{
  "arch": "wavenet",
  "model": "audio embedding model",
  "dataset": "short made-up English sentences, spoken by a formant synthesiser in many voices",
  "train_examples": 26041,
  "gain_aug_db": 6,
  "time_shift_ms": 50,
  "input": "waveform_16khz",
  "targets": ["sentence kind"],
  "num_classes": 3,
  "embedding_dim": 128,
  "norm": "groupnorm",
  "weight_standardization": true,
  "depths": [10],
  "kernel_size": 3,
  "wave_channels": 96,
  "wave_strides": [10, 4, 4],
  "widths": [384],
  "am_softmax_margin": 0.1,
  "am_softmax_scale": 30,
  "init": "orthogonal",
  "residual_init": "none",
  "optimizer": "normuon",
  "muon_scale": "spectral",
  "lr": 0.018,
  "momentum": 0.85,
  "nesterov": false,
  "orthogonalizer": "newton_schulz_5",
  "adamw_lr_other_params": 0.0018,
  "steps": 8300,
  "batch_size": 64,
  "epochs": 20.4,
  "lr_schedule": "wsd",
  "decay_fraction": 0.2,
  "final_lr_fraction": 0.05,
  "warmup_steps": 830,
  "weight_decay": 0.01,
  "adamw_weight_decay_other_params": 0.01
}
Rows from block 4, named by matrix and row number. Rows with one number belong to one channel. Each number is 128 + 24 x the weight over its row's rms, rounded and kept within 0 to 255. All counts start at 0. After the name is the row's rms in percent of the matrix's.
# filt: filter width-3 conv, dilation 16 (model.blocks.4.filt.weight, 384x384x3, standardized in use), inputs 56-83, a 3 kernel for each
# gate: gate width-3 conv, dilation 16 (model.blocks.4.gate.weight, 384x384x3, standardized in use), inputs 56-83, a 3 kernel for each
# out: residual pointwise conv (model.blocks.4.out.weight, 384x384x1, standardized in use, transposed), outputs 154-230
filt.288 103 [121 120 130 110 124 104 158 135  94 179 116 105 121 140 130 138 120 144 136 108 161 125 128 108 119 148 120 133 163  98 124 105 170 151 116 169  89 137 147  94 123 117 135 134 196 103 118 115 134  75 104 124 129 141 135 102 145 104 106 130 114 173  80 107 158 103 122 128  73  99 123 108 136 148 147 133 140 148 119 128 119  77 158 127]
gate.288 104 [102 108 154 143 124 156  74  88 130 136 133 126 128 119 129 140 141 138 123 142  88 129 104 162 132 163 100 166  79 111 122 142 161  93 144 140 100 168 111 116 133 161 129 149 131 142 111 142 123 116 139 135 116 117 120 108  89 127 124 123 140  97 122 132 152 127  99 151 157 108  87 121 110 115 127 130 124 145 123 122 110 167  63 126]
out.288 098 [129 133  81 158  91 128 101 126 156 103 134 168  96 131 134 100 139 130  97 147 130 134 118 130 135  83 151 150 112 133 128 134 114 134 129 125 122 106 131 180 113 117 135  91 122 124 108 144 126 100 147 134 121 136 114 115 161  89 169  97 150 111 141 113 159  93 110 111 137 122 136 129 120 152 100 129 131]
filt.289 112 [136 143 108 136  98 123 141 155 153 114 137 129 123  88 141 120 137  99 183 160 109 127 135 102 138 162  73 130 163 122 116 123 110 160 134 147 107 131 116 130 139 104 115 110 158 124 137 139 137 125 178 129 140 109 108 100  86 152 134 196 127 170 126 132 108 119 157 165 112 137 149 170  96 130 140 141 129 139 159 121  95 175 119 116]
gate.289 097 [150 140 183  91  97 197 146 138 153 153 143 152  95 142 134  88 152 149 128 137 154 150 151 191 128 141 132 122 156 119  84 139 146 152 136 148 116 128 171 118  92 115 150 143 121 146 131 157 130 136 122 146 132 163 114 128 130 108 136 163 134 131 121 132 132 124 135 118 173 125 124 122 119 136 143 135 105 126 149 107 115 162 156 120]
out.289 087 [106 170 122 137 112 159 115 148 203 126 109 135  96 160 115 132 132 147 122 181 151 123 101  98 116 120 117  83  97 115 122 121 152 106 139  83  85 143 121 126 139 117 104 123 111 103  91 127 116  69 102  91 199 138 140  93 114 153 156 113 141 135 128 130 150 156 152 181 161 124 146 111 159 119 127 140 135]
filt.290 100 [155 154 136 137 116 102  98 100 143  97 135 134 131 135  88  99 111  92 118 131 164 138 147 113 107 131 100 117 138 200 102 174 153 108 144 112 139 101 105 168 107 146 125  85 132 131 166 123  94  70 157 136 138 138 139  98 180 135 118 120 138 100 122 137 161 123 125 150 140 149  93 147 135 128 171 170  90 174 130 160 108 158 166 127]
gate.290 096 [123 168  96 130 152 118 124 103 127 127 116  89 125 177 152 125 104 169 159 133  90 101 100  94 169 128 130 137 139 114 121 137 134 126  62 101 150 144 116 153 136 112 138  95 137 128 151 108 147 123 153 108 139 118 138 129 152  86 124 136 136 154  94 165 120 109 115 140 126 136  95 112 124 116 145 110 170 133  92 144  96 121 120 125]
out.290 102 [163 158 169 142 107 119 111 158 245 157 130 136 111 114 132 171 129 113 154 127 142 140 160 139  90 134 142 115 121 123 146 162 149 126  90 115 113 138 117 133 114  97 137 166 117 164 177 134 122 152 113  77 169 136 168 129 134 133 119 159 128 108  89 139 110 205 134 102 141 146 168 116 121  86 122 165  87]
filt.291 117 [111 173 169 123  84 149 194  94 139 126 167 125 110 137 151 128 155 114 129 109 128 142 130 135 121  87 149 159 158 128 127 141 141 113 154 135 111 116 113 115 123  87 115 146 147 149  98 150 127 127 122 111 145 126  94 136 196 100 137  69 159 125 165 138 128 131 128 181 103 150 139 105 125  78 119 169 178 160 147 156 112 119  81 147]
gate.291 088 [148 149 110 131 119 141 106 164 151 146 145 123 102  79 121 106  93 161 160 136 149 149 136 150 160 126 107 105  98  82 129 128 118  97  97 159 137 133 116 132 104 145 148 140 126 161 106 109 139 120  97 179 117 141 149 150 115 146 143  92 110 121  77 116 142 145 156 152 136 147 146  93 146 110 159 168 116 102 160 132 100 139  80 134]
out.291 100 [127 102 100 116 150 140 159 139 144 114 136 130 110 109 131 143 138 113  84 142 115 110  98 118 105  82 164 112 140 143 121 120  99 149 149 103 168 104 149 140 164 131 122 123 169 120 140 136  80 135  89 127  60 122 159  92 146 124 151 120 142 117  97 105 158 145 105 129 111 107 124 172 105 101 109 130 123]
filt.292 101 [163 169 164  92 130 110  91 124 112 130 114 135 182 158  95 125  98 142 152 121 132 116 119 125 187 128 131 148 142  85 118 126 101 152 170  97 156 142 107 129 121 157  84 137 158 130 157 126 100 121 152 115 144 160 143 152 129 154 122 140 129  98  80 141 130 140 165 166 100  97 142 150 103 127 140 123 129 169 116 142 156 139 131  93]
gate.292 096 [176 129 138 139 105  70  94 121 125 124 129 116 109 128 145 116 164 119 160 146 120 115 107 160 138 118 111  99  88  99 104 136 142 131 107 147 138 146 108 142 118 122  98 134 112 136 152 136 115 143 142 158 128 141 154 142 127 117 158 155  91 130 110 130 117 126 143 115 163 121 105 158 160 151 124 114 163 137 135 121 171 139 136 134]
out.292 098 [103 149 159 149 104 138 125 147 165 127 131 118 129 132 143 147 132 139 131  78  97 119 147 131 111 119 137  99 118 114 128 131 138 114 142 145 161  97 145 146 143 125 121 167 179 122 119 119 168 129 161 125 102 146 139 123 165 125 122 127  93  89  90  88  92 111  79 201 187 180 122 143 146 104 122 112 105]
filt.293 096 [142 134 184 146 147 107 127 174 149 139 136 147 118 125 125 165 135 136 129 149 103 185 129 116 119 103 182 129 125 130 157 107  98 129 171  87 145 121 146 133 130 129 108 131 150 126 102  94 108 110 146 128 122 137  90 158 123 170 132 138 105 104 119 147 135 148 153 120 132 110 161 175 122 147 147 130 108 151 165 110  97 148  58 150]
gate.293 104 [120 131 145  92 154 106 163 127 161 161 119 160 128 167 125  84 112  88 154 100 110 132  94  86 109 147 158 126 117 104 154 176 181 109 114 125 122 127 149 148  85 132 137  87 124 100 149 109 149 148 112 108 115 125  75 171 124 118 118 124 170 128 147 146 132 131 131 155 132 139 113 106 108 136 118 118 161 102 124 155 158 156 144 143]
out.293 118 [129 102  57 148 129 115 110 135 142 124 144 128 104 117 142 116 140 133 115 110 124 131 138 147 138 127 136 131 126 138 102 136 119 118 138 112 136 130 124 131 116 137 130 128 153 131 148 122  91 142 156 100 184 119 207 111 141 130 104  98 187  95  85  79 164 143 131 155 111 124 184 105  99 122  54 135 123]
filt.294 104 [180 136  95 144 163 110 160 148 116 117  96 137 131 146 101 129 123  93 130 123 192 103  65  52 140 105  96 130 122  68 163 121 113 144 105 141 150 171 174 124 131 141 131 169 136  95 128 119 141 142 137 147 151 120 140  94 127 110 134 126 145 143 139 122 167 150 102 129 108  80 113 134 157 136  98 106 126 126 125 119  92 107 106 103]
gate.294 091 [107 103  97 141 102 129 109 134 121 145 147 104 105 140 134  91 163  68 129 163 123 154 154 124 132 148 140 116 137 120 110 105 154 165 128 146 103 118 139 110 163 105 136 123 136 125 158 137 146 108 133 125 141 126 143 118 185 132 114 123 105  89 153 152 152 159 132  85 121 152  95 136 123 107 126  68 122 138 135 133  88 156 118 188]
out.294 086 [117 100 124 164 118 132 130 132 104 128 113  89  80 129 142 150 127 135 117 134 124 140 131 166 131 100 142 127 151 138 157 146 147 140 104 181 125 122 118 147 128 128 160 126  90 137 132 146 134 137 125 103 157 118 168  86 160 135 135 158 173 135 134 116 146 149 132 134 167 165  86 120 108 118 129 153  97]
filt.295 088 [130 129 108  99 105 115 147  91 144 122 127 113  93  89 137 115 180 103 144  99 104 125 110 166 155 136 107  94 140 124 129 137 110 137 128 149  89 181 138 153 134 157 105  68 122  99 149 159  99 128 121 141 108 114  85 112 100 148 117 129 101 148 122  75 146 156 126 168 142 143 120 107 110  96 130 104 100 120 133 142 100  90 118 119]
gate.295 096 [146 129 158 124  99 138 127 116 151 146 138 153 127 112 167  78 147 145 161 157 160 104 139 138 121 127 156 184 109 154 145 190 174 100 113 108 109 145 155 118 150 152 125 114 115 154 130  91  96 118 146 124 149 115 123 151 119 101 122 118 142 142 102 119 121 114 139 151 145  80 110 114 132  89 105 166 117 107 114 113 153 132 112 127]
out.295 097 [106 124 147 126 148 116 112 142 152 155 129 166 117 121 128 126 147 158 149  82 122 138 117 135 142 134 103 103 136 149 130 125 113 140 139 100 160 140 124 117 138 125 118 139 102 121 127 135  98 184 116  99  62 101 119 113 130 152 134 150 125 136 163 137 151 215 149 125 134 138 147 106 124 152 158  93 119]
filt.296 111 [156 148 142 170 139 129 111 111 125 185 109 131 104 151 122  99  95 183 145 173 160 144 122 160 138 130 133 131 118 106  94 134 140 136 119  64  99 146 146 160 107 134 121  88 119 143 185 132 163  95 156 125 158 116 142 109 173  97 165 124 119 175 138 135  72 111 141 110 144 108 102 110 120 119 168 119 122 112 117  95 105 131 139 151]
gate.296 096 [130 154 140 178 129 110 124 149 104 121 127  92 103 121 161  96 110 117 119 116 159 137 120 151 122 112  91  87 160 109 128  82 109 134 121  84 119 161 157 143 119 131 127 106  89 141 146 156 131 147 205 145 161 132 158 136 167 119 123 113 133 147 127 117 152 101 141  86 119 102  86 102 103 124 124 135 121 110 158 107 126 125 118 102]
out.296 099 [132 153 121 126 120 137 134 134 123 141 172  77 131 142 137 138 128 107 125 147 127 133 135 116 183 142 121 102 127 110 131 106 127 120  88 150  96 115 145 126  89 122 156 126 141 146 106 101 165 116 117 124 163 118 132 133 150 171 152 130 115 155 120  72 116  95 147 162 119 161 115 181 131 106 144 135 139]
filt.297 098 [ 72  86 163 121 127 160 138 154 130 150 140 116 143 103 147 125 115  97 116  67 170 100 145 131 121  90 102 111 148 123 120 125 131 120 112 128 137 103  86 143 153 149 141 146  97 105  80 154 125 134 165 168 116  99 140 156  89 104 128 150  95 111 154 105 135  91 122 158 129 152 146 132 151  92 133 115  95 151 108 135  92 150 133 160]
gate.297 092 [124 145  89 101 161 156  94 142 126 116  89 120 147 161 117 121  99 134 107 114 127 122 149 132 129 130 119 133  93  88 151 154 109  60 140 121  52 143 132 134 136 132 157 128 110  97 100 114 112 109 128  99 104 129 119 140 110 149 114 108 123  92 125 116  93 132 135 112 160 154 127 122 115 161  86 177 155  90 131 124 116 135 129  91]
out.297 100 [128 141 117 135 146 138 108 114 107 123 162 111 131 109 106 112 132 126 178 139 132 112 116 123  86 124 107 150 143 126 121 124 149 114 150 159 133  84 155 129 156 141  99 145 132  96 150 133 133 110  76 127 121 113 155 182  62 118 108 129  67 129 144 118 113 139 129 152 153 136 142 143 102 142 174 124 107]
filt.298 099 [131 131 133  92 121 144 122  92 137 178  97 119 139 111 132 165 109 104 102 111 170 156 125 132 114 122 123  99 181 113 182 138 151 151 125 153 141  97  73 157 104 149 151 144 107 153 128 138 163 122 106 132  96 157 149 123 124 138  92 120 111 101 133 101 101 116 154 121 141 151 116 161 130 145 116 117 103 154 106 124 134 170  99 116]
gate.298 128 [136 117 121 123 157 131  82  89  96 126 158 158 116 104 115 140  67 129 118 123 103 111 122 109 163 144 123 139 191 105  45  98  76 109 154 129 152  85 164  96 106 126 129 150 165 122 129 144 124 145 167 125 150 140 131 106 167  94 126 178 184 136 120 125 127 140 131  84 111 153  80 111 139 159 134 136 111 137 115 146 109 116  65 202]
out.298 093 [142 162 134  86 152 121 113 150 176 158 137 131 175 119 143  94 135 136 146 122 138 116 116 117 129 135 122 142 143 126 116 120 118 120 133  93 131  99 142 141 159 133 136  84 139 102 138 119  92 154 146 135 167 124 109 155  92 141 115 120 120 120 118  71 141 150 103 127 160 131 147 173 105 122 112  78 114]
filt.299 113 [142 120  46 128 111 100 116 147 124 168 135  99  72 117  90  94 175 142 138 119 134 112 105 148 104 108 124 119  90  78 135 124 107 166 112 182 129  84  87 115 113 147 113  97 138 124  99 118 142 119  99  69 123 102 130  69 170 135 105 120 135  88 129 176  86 128 140 153 126 147 103 138 136 121 118 123 118 130 109 145 146 148 113  99]
gate.299 109 [138 137 121 142 158 139 144 110 146  76 113 190 128 155  90  97  98 145  74 152  85 142  74 156 105 105 130  81  93 109  94 109 100  99 128 123 142 140 147 115 143 136 110 129 108 129 145 163 109 147 130 126 152 111 122 101 138 138 102 118 124 135 109  80 147  98 110  86 140 135  74 124 167 119 145 171 136 114 109 193 162 124 120 112]
out.299 098 [136 117 159  90 156 125 122 134 111 101 141 131  95 127 129 127 134 121 123 123  92 106 125 144 132  88 148 115 145 148 145 124 191 152  99  79 117 131 120 114  86 115 120  78 112 129 132 131 118 147  91 148 111 130 153 217  80 148 142 141 117 137 103 122  76 189 171 148 133 115 158 144 103 145 135 138 146]
filt.300 088 [126 106 102 138 130 118 140 123 128  91 100  90 132  56 120  89 149 126 155 173 116 133 176 154 132  94 164 141 142 105 134 123 129 166 140 143 150 109 137 154 174 100 107 134 113 132  93 165 130 155 128 132 114 119 141  85 171 117 151 123 121 117 120 148 128 144 167 135 154 146 120 122 133 131 113 125 126 107 124 135 122 164 122 116]
gate.300 085 [143 109 177 145 105 117 147 141 109 138 178 137 103 154 107 135 153 129 106 125 139 132 150  40 150 158 111 119  91 146 109 136 107 106 156 114 128 157 132 144 166 139 109 105 122 108 116  85 130 157 121 105 137 109  80  84 150 157 138 102 134 128 134 115 159 151 121 170  96 168 137 108 130 120 139 133 152 131 124 130 153 110 157  99]
out.300 094 [109 106 151 106 122 160 122 128 130 129 110  97 110 130 142 109 154 122 135 134 165 146 167 145 138 151 150 102 141 127 135 142 202 104 145  85 116 140 117 136 150 135 124 115 116 156 101 139 136 186 120 127 163  99  65 103 131  99 104 157 121 137 102 118 139 141 117 109 125 142 166 133  81 112 117 123 146]
filt.301 099 [120  95  75 168 102 101 107  92 148 135 129 165 144 148 153 112 129 168 142 139  99 130 115 113 100 133 140 124 125 100 124  96 183 119 120 146 154  99 108 101 142 148 109 131  89 128 132  84 118 143 152 133 175 111 160  96 110 125 123 124 143 116 128 114 109 180 119 114 118 127  97  89 125 131  97 106 136 101 174  79 117 120 155 131]
gate.301 099 [130 160 129 133 113 113 110 139  67 121  95 108 132 166 106 125 188 123 107  92 115 113 152 127 125 121 122 124 143 122 135 134 101 121 144 170 124 158 125 106 184 112 155  96 129 153 151 129 110 142 143 118 153 137 136 217 227 106 129 115 153 113  98 146 138 143 140 131  83 105 136 100 157 132 107 159 124 111 103 100 139 138 116 132]
out.301 097 [119 183 123 128  95 157 129 125 159 139  81 128 148 157 162 137 172 133 124 122 119 136 141 165 134  96 124 170 124 123 154 153 133 129 118  88 105 121 106 121 151 127 135 145 102 155 120 140 148  94 119 117 214 111 109 118 122 144  85  92 109 126 130 140 131  97 107  88 123 138 127 111 106 112 115 132 127]
filt.302 109 [107 122 135  99 104 169 161 148 157 147 163  84 127 110  75 161 121 110 121 128 160 134 171 123 110 185  87 135 139 156 126 181  96 166 133 159 147 110 125 104 128  95 119 140 125 153 153 134 163 169 149 142 163 166 151  96 155 105 128 126 136 119 171 155 132 121 169 144 171 136 137 108 114 142 107 140  90 123 143 134 129 105 181 188]
gate.302 122 [113 103 161 136 131  66 126 103 141 108 144  94 127 147 102 177 153 103 158 128 132 148 156 106 126 130 143 124 148  98 128  94 120 105 121 100 110 132 169 102 139 113 130 136 143 162 142 117 109 127 155 155 108  84 149 129  55  97 128 133 150 149 147 130  78  89 148 165  99  90 162 163 113 143  99 117  97 109 113 127 114  97 132 133]
out.302 085 [128 142 148 129 115 134 110 148 104 108 121 161 159 134 121 118 132 121 130 173 126 159 152 153 139 132 122  82 152 129  88 115 117 159 115 115 101 131 130 140  80 120 115 138 150 132 143  81 205 141 141 104 190 139 204 105 127 136 101 123 170 116  65 120 181  64 125 102 127  98  99  93 155 192 123  78 117]
filt.303 105 [124 167 112 120 129 126 116 114 102 123 139 151 126 153 159 109 153 124 158 111 100 101 116 136 148 160 129 101 127 146 138 207 122 134 163 134 131 154 139 110 158 115 164 128 153 113 144 140 106 134 114 129 145 138 145 119 100 113 147  79 119  96 136 129 119 132 123 132 131 147 163 132 158 128 110 132 121 153 108 113 130 106 131 110]
gate.303 099 [135 103 104 167 125 130 138  64 105 113 118 146 139 128 136 128 156 161 125 141 114 126  77 119 139 114 125 133 140  78 170 108 166  94 103  96 160  50 108 152 141 126  98 134 171 127 151 168 134 127 116 139 107 119  93  85 145 138 121 152 159 138 100 128 150  97 147 112 119 127 123  96 151 132 146 143 112 132 136  97 119 158 170 151]
out.303 103 [122 133 102 130 162 133 133 124 167 116  70  88 119  96 128  66 136 134  99 166 131 122 157 120 154 120  90 143 155 119 161 126  56 118 131 169 116 143 107 118  96 127 131  97 140 149 137 158  85 170 156 149 115  93 155 131 136 109 124 122 140 127 153 142 130 140  93 185 161 108  46 131 136  82 123 121 154]
filt.304 095 [133 130 143 138 141 109 163 157 187 159 110 106 125 141 131 136 105 153 131  80 154 124 158 133 132 103  80 112 140 134 124 117 134 138 134 161 141 109 103 120 112  95 142 114  68 106 123  99 116 191 135 122 136 128 105 102 108 150  69 131 117  77 143 122 113 122 160  96 122 141 115 203 145 169 138 136 148 140 104 151 164 105 115 122]
gate.304 092 [132 110 153 117 138 112  55 148 167 114 113 113 141 104 180  97 142 141  98 165 143 140 129 131 126 121 114 101  93 165 116 124 135 160  65  96 166  93 185 159 148 136 129 130 155 114 114 130 149  77 132 112 142 147 131 140 130 143 122 119 126 120 170  99  84 124 159 123 161 153 143  95 129 115 162 116 128 115 165  81 115  83 114 148]
out.304 111 [154 155 181 123  87 151 130 141 121 132 113 130 156 168 133 148 125 127 164 146 114 132 161 131 146 139  88 109 106 137 144 130 179 123 112 162 122 135 143 124 103  99 111 106 112 102 146 124 139 206 109 130 154 130 130  49 129  92 113 104  58 190 148 144 103  75 140 133 145 131 147  76 107 170 109 104 142]
filt.305 099 [126 137 117 156  97 190  84 101 126 134  90  76 127 139 135 113 136  83 123 141 165 145 120 136 112 118 123 121 146 150  94 103 122 149 122  95 125 110 126 123 133 139 170 176 176 110 105  92 134  95  86 132 105 165 152 145 114 150 106 177 140  95  89 152 124 122  91 144 139 122 114 124 123 137 103 117  99 153 111 125 158 139  88 114]
gate.305 111 [123 140 154  91 153  95  92 120 151 136 161 153 114  83 112 104 106 147 136 129 123 147 162 180 106 118 146 106 129 111 124 144 120 154 126 128 133 140  93 122 131 151 109 125 110 151 155 104 119 159 140  92  97 131 127 119  99 113 141 126 117 124 177  87 173 113  99 126 167 114 155 131 161 130 167 111 123 139 115 110 156 123 145 124]
out.305 114 [137 129 165 118 132 119 158 129 106  99 167 121  87 112 137  87 122 127 143  82 121 122  75 121 117 132 126 135 141 129 130 134  60 135 124 137 158 122  97 125 134 111 157 126 122 117 136 130 105  23 117 108 127 145  99  84 135 141 119 159 173 109 127 139 120 110 156 116 112  84  89  93 129 148 104 102 112]
filt.306 097 [ 86 143 109 105 121 144 143 116 168 126 123 102 171 140  91 174 125 112 159 101 166 116 118 147 103 116 154 138 130 121 167  93 134 124 100 103 125 128 148 121 154 150 163 103 110 102 133  98 126 113 134 118 144 132 128 168 123 117  94 114 153 140 108 126 123 139 138 117 162 115 106 100 103 104 216 154  92 145 116 141 163 140  78  93]
gate.306 097 [169  78 121 142  79 202 134 109 159 106 142 119  99 149 110 114 161  83 141 152 160 128 147 140 130 159 118 158  60 100 110 128  62 116 135 108 147  90 140 149 140 140 123 137 136 130 160 180 118 138 144 136 146 135 142 128 172 135 118 147 142 144  94 148  95 120 128 124  99 139 133 131 106 131  96 165 142 100 117 104 113 119 137 129]
out.306 094 [ 95 122 162 106 145 151  93 118 110 151 174 138 123 147 124 127 123 144 155 120 118 149 165 152 120 148 140 122 113 124 125 122 151 105 124  96 154  95 153 164 104 139 115 126 127 150 117 115 163 155 128 148 115 147 133  97 143 127 112 115  94 139 126 126 162 134 146 146 154 137  42  99  93 148 167 124 134]
filt.307 100 [121 148 131 160 165 123 133 152 154 167 196 138 162 120 106 101 118 141  74 148 161 118 144  80 136 138 143 160 129  86 122 145 129 132  96 104 111  73 111 113 133  97 122 103  78 189 120  88 136 158 119 169 150 172 153 143  95 100 124  69 119 135 152 128  94 154 149 155 108  98 138  92 111 107 127 115 161 117 147 164 163 136  89  99]
gate.307 112 [103  98 137 104 125 119 141 145 188 169 103 120 139 112  85 147 134 142 152 124 159 137  99 117 114  85 168  83 144 136 155  85 136  76 112 105 128 108 105 106 135 102 157 130  83 130 152 107 113  90 171 112 116 122 126 131 123 135 163 116  77  92 121 105 130 110 163 117 132 111 142 138 125 184 106 130 131  80 145 117 129 130 177 130]
out.307 094 [112 119 129 144  96 105 123 130 165 116 138 109 103 136 120 119 129 134 131 124 105  95 146 103 128 121 123 105 149 125 138 139 141 134 128 104 126 156 135 143  59 106 146 136  89 104 139  97 157  96 140 130 219 152 116 142 142 127 146 133 116 126 117 106 113 142 100 115 117 147 205 129 156 104 139 162 115]
filt.308 102 [ 91 108 149 133 173  73  41 134 123 113 142 119 111 130 111  77 115  98  92  88 129 108 161 137 113 134 172 137 143 129 145 145 130 135 112 152 146 113 155  84 119 184 153 130 122 128 112  91 129  99 104 131 150 151 119 110 162 142  97 139 116 122 142 102 130 120 109 126 160 117  77 105 103  95  89 172 103 106  92 104  83 134 115 133]
gate.308 097 [151 149 180 168 152 103 139  79 122 148  85 157 110 134 109 128  88 134 181 104 137 157 131 148 106 117 169 120 111 168 120 136 112 124 103 165 131 121 128 126 108 104  84 112 124 135 154 104 124 156 155 166 130 168 197 201 149 109 111 170 134 105 128 120 138 168 158 135 139 107 124 185 159 122 167 172 135 167 152 145 163  61 101 134]
out.308 088 [125 109 165 149 121 151 122 142 187 153 128 136 144 143 135 162 150 151 130  78 109 125 144 151 126 114 101 151 124 135 115 126 180 119 151 113 120 137  95 119 159 125 111 102 127 131 116 135 143  91 131 120 157 103 152 170 136 151 133 147 132 140 142 133  57 120 116 133 123 138 122 104 133 117 143 110 139]
filt.309 099 [158 130 164 145 112 107  91 140 142  98 156 142 169 153 147 136 121 105 112 136 125  99 102 123 127 110 127 150 157 103  92 117 116 140 141 113 156 148 147 108 159 144 156 105 139 100 122 138 124 131 118 161 130 151 108 100 136 130 140 153 106  98 110 133 116 139  81 144 145 144 145 126 151 138 154 114 104 107 126 103 145 137 122 126]
gate.309 083 [142 169 105 108 101 119 177 141 140 129 117  97  94 108 141 140 154 184 130 126 159  84 128 118  98 111 122  85 163 103 118 116  87 126 146 109 133 105 107 114 118  96  95 151 117  98 118 115 141 154 141 110 120 158 141 125 159  79  94 140 123 131 157  99 100 134 109 126 134 154  97 129  67 161 151 103 166 130 105 123 129 105 106 133]
out.309 102 [113 188 142 167 153 113 132 147 158 136 147 136 145 148 113 121 146 104 130 135  77 113 130 136 137 163 103 115 129 123 138 119 155 130 138  84 133 123 127 157 106 137 160  98 116 142 129 161 129 158  99 110  92 118 118 154 112 126 121 172 123 145 142 102  81  98 110 168  94 148 121 151 147 126 101 138 135]
filt.310 100 [163 131 156 131 167 100 134 129 100 124 134 106 128  63 109 131  82  87 126  88 125 105 106 124 123 125 117 113 137 109  96  93 153  95 125 114 143 109 126 135 117 172 128 124 112 112 120 160 104 105 124 104 112 119 128 116  98 131 131 153 129 112  90 123  94 117 140 115 110 140  97 151 101 101 111 133  76 103 130 144 132 107 126 154]
gate.310 110 [115  72 113 124  92  75 113 133 105 121 155 114 109  89 112 122 108 163 101 116  60 116  68 115 127 149 141 113 102 103 169 133  93 120 165 184 110 126 122 147  95 113  61 134 143 128 107 142 120 160 119 154 100 156 132 119 148 155 129 117 135 117 183 111  94 141 118 114 103 152  98 146 140 156 111 135  83 133 169 136 145 104  87  86]
out.310 095 [158 163 152 128 105 128  92 121  88 112 153 107 103 112  98 116 151 121 103 146 116 107 112 165 101 131 109 181  88 106 147 113 155 126 127 132 128 132 152 123 124 133 123 130 103 128 149 130 133 116 130 150 133 128 151 164 131 158 145 142 120  79 134 102 137 119 138 200 139  89 115 136 117 116  93  94 119]
filt.311 104 [160 102 103 123 170 132 118  99 140 138 141 133 137 119 154 116 149 135 148 148 104 138 151 134 114 129 114  99 112  94 141 118 193 145 136 130 177 121 127 102 158 125 125  83 121 123 123 147 114 121 125  89 103 116 131 127 125 160 137 173 159 134 129 114 185 115 127 173  95 120 162 109 115  96 129 146 165 123 138 104 152 115 145 134]
gate.311 091 [123  95 159 121 111 128 129 138 159  88 110 106 141 112  88 100 156  82 108 175 142 136 127 145 116 103 116 133 111 161 117 116 120 161 106 150  61 124 146 139 152 120 124 146  88 129 147 151 143 154  94 141 102 112 118  99 151 161 170 167 131 122 136 134 146 150 129 109  75 157 158 136 108 138 134 138 138  98 172 141 115 153 134 153]
out.311 096 [110 136 164 146 124  86 128 117  71 142 136 111 123 138 106 141 100 131 129 140 140 133 134 117 109 151 168 134 106 134 141  94  90 114 134 111 116 137  99 127  64 125 108 122  87 114 112 133 175 120 143 121 145 115 130 101 132 134 116 145  91 128 125 179 105 144 160 108 153 165 135 107  85 152 113 150 147]
filt.312 091 [122 111 131 121 104 102 144 109 115 119 118 126 145  95 129 156  94 176 158 134 111 122 120 160 151 154 119 124 116 132 154 120 165 132 172  83 120 103 105 136 152 159 123 101 153 121 138 145  95 152 139 132 106  69 120 104 130 130 122 147 145 118 123 146 141 116 155  61 120 127  83 147 102 125 124 133 120 119 127 142 111 132  80 117]
gate.312 097 [115 136 142 126 121 133 149 148 112 119 137 101 135 155  66 176 153 143 144 143  83 137 121 141 106 106 109 132 176  92 126  67 124 116 130  92 146  53 154 101 101 149 156 142 131 109 136 139 131  93 143 114 139  87 106 110 122 149  88 189 104 139 145 115 140 159 116  99 100 131  97 121 109 104 131 154 126 151 127 122  99 131 114 168]
out.312 103 [104 121 137 136 164 143 118 136  84 141 162 143 138  87 117 111 112 125 141 134 141 117 105 140 139  93 152 136 140 121 136 123  79 137 124 156 123 130 118 102  83 112  94 136 144 143 115  87 124 123  84 165 158 101 195 117 117 131 109 124 124 127 139 126 133  65  84  88 156 146 148 106 112 108 115 162 108]
filt.313 104 [126 144 134 151 140 149 119 166 159 130 103 149 144 153 181 118 157 122 108 129 110 125 163 100 142 146 121 142 152 143 128 128 114 132 109 116 131 138 119 137 100 124  60 121 181 147 138 110 147 111 107 150 138 129 153 128 109 139 154 131 123 106 126 141 121 113 149 103 104 115 136 145 118 136  98 118 105  87 145  81 123 118 122 122]
gate.313 102 [142 108  88  93 126 111 129 109 124 181 123 163 118 149 119 124  90 122 103 125 119 148 172 127 116 120 106 130 116 187 143  93  95 146 107 133 112 150 148 186 134 100 145 114 143 131 115 109 106 109 140 111 140 110  88 132  98 139 126  79  98 171 123 102  97 123 158 113 173 116  97 135 135 129 139  95 138  98 137 177 105 101 123 140]
out.313 099 [137  98 173 101 142 152 124 139 167 124 117 135 142 154 118 165 138 109 105 133 131 118 136 127 118 156 142 107  88 120 154 145 133 121 123 160 111 108 101 138  70 112 136 108 125 158 140 154 188 130  98 123 137 134 105 139 131 159 104 134  95 105 125 144  78 121 137 154  89 133  93 118 128 138  87 124 104]
filt.314 103 [ 86 116 129 154 146 151  98 140 114 137 158 121 128 133 126 120 159 109 123 120 116 124 128 126 113 114 111 122 175  89 111 116 120 156 129 122 133  73 146 145  92 178  64  86 124 114 151 120 133  94 111 126  98 145 136 123 115  96 125  97 112 164 145 156 128 161 118 117 103 119 131  94 152 143 183 130 124 109 153  80 111 139 137 100]
gate.314 086 [119 100 113 122 126 141 118  89 132 140 147 120 110 113 127 130  93 192 113 138 149 159 145 134 105 120 130 146 116 114 119 120 161 140  78  51 144 105 114 120 145 123 134 161 107 121 115 152 162 106 129 112 181  99 200 116 139 118  88 131 143 131 116 135 109 147 101 123 162  93 120 108 181 116 152 141 103 168 173  95 109 112 124 122]
out.314 109 [107  93 156 136 165 166 125 118  86 134 113  97 156 135 133 118 134 122 141 101 143 155 137 123  77 145 138 131 141 126 127 124 153  97 110 121  97 112 124 114 136 137 111 138 121 125 115 143  71  93  57 181 140 128 123 148 107 164 126 141 154 123 119 157  98 182 178 129 149 112 107 176 125 125 122 136 158]